python train.py --encoder_widths=[320] --decoder_fused_qkv=false --lr_schedule="cosine" --warmup_steps=50
Rows from block 11 of the audio encoder of a small encoder-decoder audio transcriber, named by matrix and row number. Each number is 500 + 40 x the weight over its row's rms, rounded and kept within 0 to 999. All counts start at 0. Numbers have three digits each.
Before each channel's rows are labels from the 100 clips, of 14976, where the channel reaches its highest value: "responds to" is what is common among them; "lies over" is the class under the peak. Only what is clearly more common there than usual is listed. The data: telephone keypad tones over noise or synthetic speech.
# c30: last pointwise conv (encoder.blocks.11.c3.0.weight, 320x320x1), inputs 128-191

responds to: key "2"; number of keys: 9
lies over: key "2"
c30.195:479559483440524486588575472538566478486494550535449525467479473543476494461507477512580520502529530564507387449484497552420512462478484504530491478493480550476438500468495512497578518539424509

responds to: number of keys: 1; first key: 2; number of keys: 2
lies over: key "2"
c30.147:442502540514498553557482608531517454503486466475480465477470473535571489520416486574438517525567531551472442556575525464501434538480567528524443483509498431513500512573512408486491533522481541

responds to: first key: 2; first key: 5
lies over: key "2"; key "5"
c30.217:520483516484525513527515529398500470471531485442543494485480504484455507535532535441474439462538487492430483465470453486498449484480488534509520479508500470511504569499458514475480545585515497

responds to: key "2"; number of keys: 3; last key: 2
lies over: key "2"
c30.241:479508476465497508464501493598534479489412408437454504479458516540496490454533561526580502459516486519591522489477486455535508549507488517553456489504510530469532453419484524512518541492473478

responds to: number of keys: 8; number of keys: 9
lies over: key "5"
c30.6:459514478582453505439571463468514478463528563551511492465473540465479512559484548552417516503418466505590466466520485568500488490511474478484445439544578479522484507548458593557596460453571501

responds to: key "1"; number of keys: 9
lies over: key "B"
c30.59:506409515412475520452459405436542512506470449487417547554470537512482476436492430509546599476506484492455439564530532490478519510529523470563480522503490445495463492544474441466440404483558555

responds to: key "2"; number of keys: 8; number of keys: 7
lies over: key "2"
c30.22:539469528484545496455474480489518509433581547471430523443493534552524477485527564423505521470562471495526561526491574538528534504528537426489475535554461479428446507541551540441462480501426514

responds to: key "5"; number of keys: 8; key "A"; key "2"
lies over: key "5"
c30.257:528518466465415437502455488510494503502491494574510492534414503507522458424500510503497504514508491487511539460476455555448493521470459447527494505505491457529460452455508603562549550583544508

responds to: key "5"; number of keys: 6
lies over: key "5"
c30.171:452499542481518537521443410550519502446485475543503428414533451476487543658499530523489533505463461568485492566536490554520518512444478489481487490553524412514521458471555499436513491520587506

responds to: number of keys: 9; key "2"
lies over: key "2"
c30.176:537585549532509508519557455489463515471582467505492508503499483460492459535486559455492532493473508477519477493471469464545535536512488538444440465536474534540495493480487514544549577474470453

responds to: key "D"; number of keys: 8
lies over: key "9"
c30.243:375489538510432469423590524508524375515525460499495445397480429518504594482406531632478488581474461487575550474481485557504480569527495524485377560528467513490479478464409497449510437524444495

responds to: key "5"; number of keys: 7
lies over: key "5"
c30.316:521504525485530435534507518486488474475376542453493453487561569532523470482503537468469509527505519463488564483583447522561530608537561470481434510493494513486489494508506564568475539472585532

responds to: number of keys: 1; first key: A
lies over: key "A"
c30.113:567478489470479431486496514491463499480525457557496478451523536551504494524420528511581501549447531486503451520514519494497461531436468434514532542453525522532470459535488488482499424532531556

responds to: key "2"; number of keys: 9; number of keys: 8
lies over: key "2"
c30.168:438521500510531610464554525541568503490439606529432490536449500473493544456534536527465473461540475486498586600540459513455514509501447502520545537457522480581520465458482537463528488492502540

responds to: number of keys: 9; key "*"; key "2"
lies over: key "2"
c30.225:586452427544449452496460590460486415476431527547456517415534488477447482474531510559582561437530475488499480452529540510517516535531480464517434473550538449605473541463564500491539504468532503

responds to: key "#"; key "7"; number of keys: 9; number of keys: 8
lies over: key "7"
c30.114:491495502530514436446575501517460595469496617543477463572537437521520517434529467503487538479528448479477538558485470528462487508504539510520463474511485520455518546533487488484533400508477586

responds to: key "2"; number of keys: 9
lies over: key "7"
c30.265:485510579528491520445559431503589449495516538466564467529540512478480511543472429479530508455497438497548561516629458570499520478466459497463534395554486530433542506522449483488478531483541457

responds to: key "2"; key "3"; key "6"; number of keys: 9
lies over: key "2"
c30.318:555491493438539458630424483479499498474478545459444469548443482486493494535561475507451440491520509428473500491546467545443485534499523452493468557516487522531488514563490456450515527521511502

responds to: key "2"; number of keys: 7
lies over: key "2"
c30.39:497445484530441541503474469529509492545521435520517450497523554482522446520458496490570496494417413498479549486526517498479518449483520469490511533526443476528464541501533458459466516487456536

responds to: key "D"; number of keys: 8
lies over: key "D"
c30.85:477492508484485566531475543528461470434513487492440514459514459578486459463525463483527534517442514555517542519527493468527523412463497486528518525479517528474500456441570599473549496528467511